Rows from block 2 of a small segmentation model, named by matrix and row number. Rows with one number belong to one neuron. Each number is 500 + 25 x the weight over its row's rms, rounded and kept within 0 to 999. All counts start at 0. Numbers have three digits each.
After each neuron's rows are labels from the 100 images, of 14848, where the neuron reaches its highest value: "colour at peak" is the nearest of a few named colours to the mean colour under the peak. Only what is clearly more common there than usual is listed. The data: drawn human figures in many poses.
# fc1: MLP up (model.blocks.2.mlp.fc1.weight, 480x80), inputs 0-79
# fc2: MLP down (model.blocks.2.mlp.fc2.weight, 80x480, transposed), outputs 0-79

fc1.206:460488520536500509536513503488498511485492461461510496500483482528470523468521510501514498504494492480485474483514499511466496508470475489505489514466471482517485513591486495506545464522450521478555496508462531506493465503523490442543515498
fc2.206:517545461515467507505532480491462495500481494496497521466538505524479522465481523508521452536506502542479516531480504555511523475471490481502497482506504499494509497528493510537533499556440493446530496484551489493484484486519488502544505523
colour at peak: pink

fc1.202:484502496457533510477510483498481490475512513504513556494488541514503513536493503476516509514527534498500511494478496498438520470483541498441490465513514504496477516516503500505490481501483433509537511509482520477457521493542543456513450538
fc2.202:453495510539518514483479510506467535484493536528489482493507487467523476519506478495456485502466503480482509503523460512472482499509494533466467524425460488537514456502502453474491449510491494462489501490492493489472503531515437509490492488
colour at peak: pink

fc1.189:506499501532496501478423541540508517505516469485475472512517475477481516514467488519522488510489538560506520500482515496477497536497500492475514531500505490507554503461487521541501468483476495465477544496441520462480467494484527522501518485
fc2.189:507477526517512535493530524541526486488529521479493499525526505507496532472481494535458530504462502537478476489522490517503464485482474476494476496527538491513496524541544524528533470477516501497486496452505485482466453538529517469500500436
colour at peak: grey

fc1.257:505514480458522493498446517506474505487507447527539510513499508505532525474499497519487542501504495485519504483466494515537468462501550502426540540507500495525460499483494510516506509469512515514497499507511512488523469473455549521467545521
fc2.257:464499534498481519440448498477466498493580544482469503501504490529542466517474515511480483552477471509499511499525503535513483488551495508473481516514502483481477492509492514508494494480499496485493485509500475487484464496540489496513520430
colour at peak: grey

fc1.461:504490522503467466510506545491542474466479562500503503475531484517462481453532509471534518491474529484509492523483480538475527506475492497488508520543501495495512506452530511513498489521492496529515503460474490564467506498434495497530491502
fc2.461:494529547462509479488493521521520521514436458459490518474488501512447509490553502506487474494493518462488500507499532498509506504537517482525527536570502502475509518474472489529458480502494524536529516475468491466483497506538504523492510524
colour at peak: brown

fc1.281:505490497510515486511496520464519495522500491500536479510531473506520478492493554501488519522534521484468488496528485519484488464495423512522443492499513487499534503541509500516512404497518505488486512484554507478477513551516512523502512486
fc2.281:481488470508451475479499472471442489494473472480513508480515528522490519447509537510477480497514532490475509529482447511518526499502480523506509531504528463497469532491536492522490486509474520455535516453549494484443517467495503497487492484
colour at peak: pink; white

fc1.375:466511497460486536517518572444503488514505509521490504470458530520479505466545536489493528502563514490522481490482476506518530517484489491512556491511507501524492500513496521497449518487522487513498483532531532490461485476500493513480547483
fc2.375:495513489516487473451485523511507501516562554495501518486518482537552506480504509481509514511526515456533497495544513481502504531473460536509492530476506475553485432518541501524469516501469518478530502519519471542495489496510488486509513487
colour at peak: brown

fc1.89:485464461472527477498511489521513467511527531509551507494491486508515487489512523488504512497487500475531516499540517519522480498499429498512509476511553471506512465542504501500502481457538506525500529514391489503489511517508509487502483512
fc2.89:472486469517482466465484492483487437462505508525517484521526469469472485506488496492492500442484513507483498516500497453525459497518496502488491547524494488506528506484506558545504482459537483510508529476511532546461517504484543517467482486
colour at peak: brown

fc1.374:456504466481504518456472490497507498516506550470557500502482517486539486457470502515486512567517474456517484530484452512460487496464507525512518491520476476546484513472515508483495526469515503497483484492499479494523556505484485533527483493
fc2.374:470509478497486493490475491489491504517560502523475495493525477513470457510580519466515503521518500478519527477495468490511516492580508495534489536499476479488493465440466495493476508459513481470504481546504506489492472485510510519502529484
colour at peak: brown

fc1.218:458505479483507518466488502477487499495519535525524490536480470517495519485500510515474513516493509445515471500480494514502485483516562544511482451509477496495480488508456487589503459501502529491524520509504481487513485478505470564511475532
fc2.218:485538504470466477485470501473506495517537508481525486542508480543510520418499492493534517446482495512525504499527481527509495501521488540510506505464526489536526529481525472509522510480454479489453510496465545510499519486502519516491501455
colour at peak: purple

fc1.134:489483536505478519451518466514494501482502417541504506498472535484562460514494506500503512504479481490511536484497509529506521500476485476484487463507516497495496502528535512543500518501527528492555526487539521456462477514501519472511468527
fc2.134:497505535531519511494489505491513460521538553461500500505478459519525506509493490496487526492515444452476506477494475513556531507498454479494496514483510486490440480530480521449481510476520500475477522537527504528473497488488485547469480498
colour at peak: pink

fc1.312:487500459495520510522496557523480505521479552445498491484485466503552457502501502499510516568522541496435498469497484494478468490509500493514503485491482505509502533475451506483475504487526496541531539480478495468476506463489509512500516498
fc2.312:529459535485498528514500495491510483537511514526513530501488482478504507516476502513466525528528446534498544464507476516479552479492490484524482500497500517497501504547456509448527527514554467482468520506540519531471547529501508509513480481
colour at peak: purple

fc1.58:502511537526462483529500532496484458545477476484503496520539481498523511493499503522484529487516477467564473502492501509498479427512481460528490468477484457510479519539545514502502503491493531510523484511532520516465501532472525489551508502
fc2.58:532556497471477489443484504506489486482441469530533530492518514522520496465512540488502521521500505504569506476482463487465493522510507470519544513492532479498528509496465499466473467473479502508517495473500507510492453480498489475519474538
colour at peak: pink

fc1.101:502498477520538505493461518487478514501515566461545490498494492516502513492532498494513551487499488501530496488504512477525512483479446523542511511482473510476459493481500495519523460504542493463565503508504425486497494489526466494477530496
fc2.101:493508570498520476471514516494505456477535508482507485534460497475443501533516458494440456497509511480503462506504534527507500467517486510470506517493496498505486502511486535521494534500531445467474521504511536456497525509472525500470493490
colour at peak: purple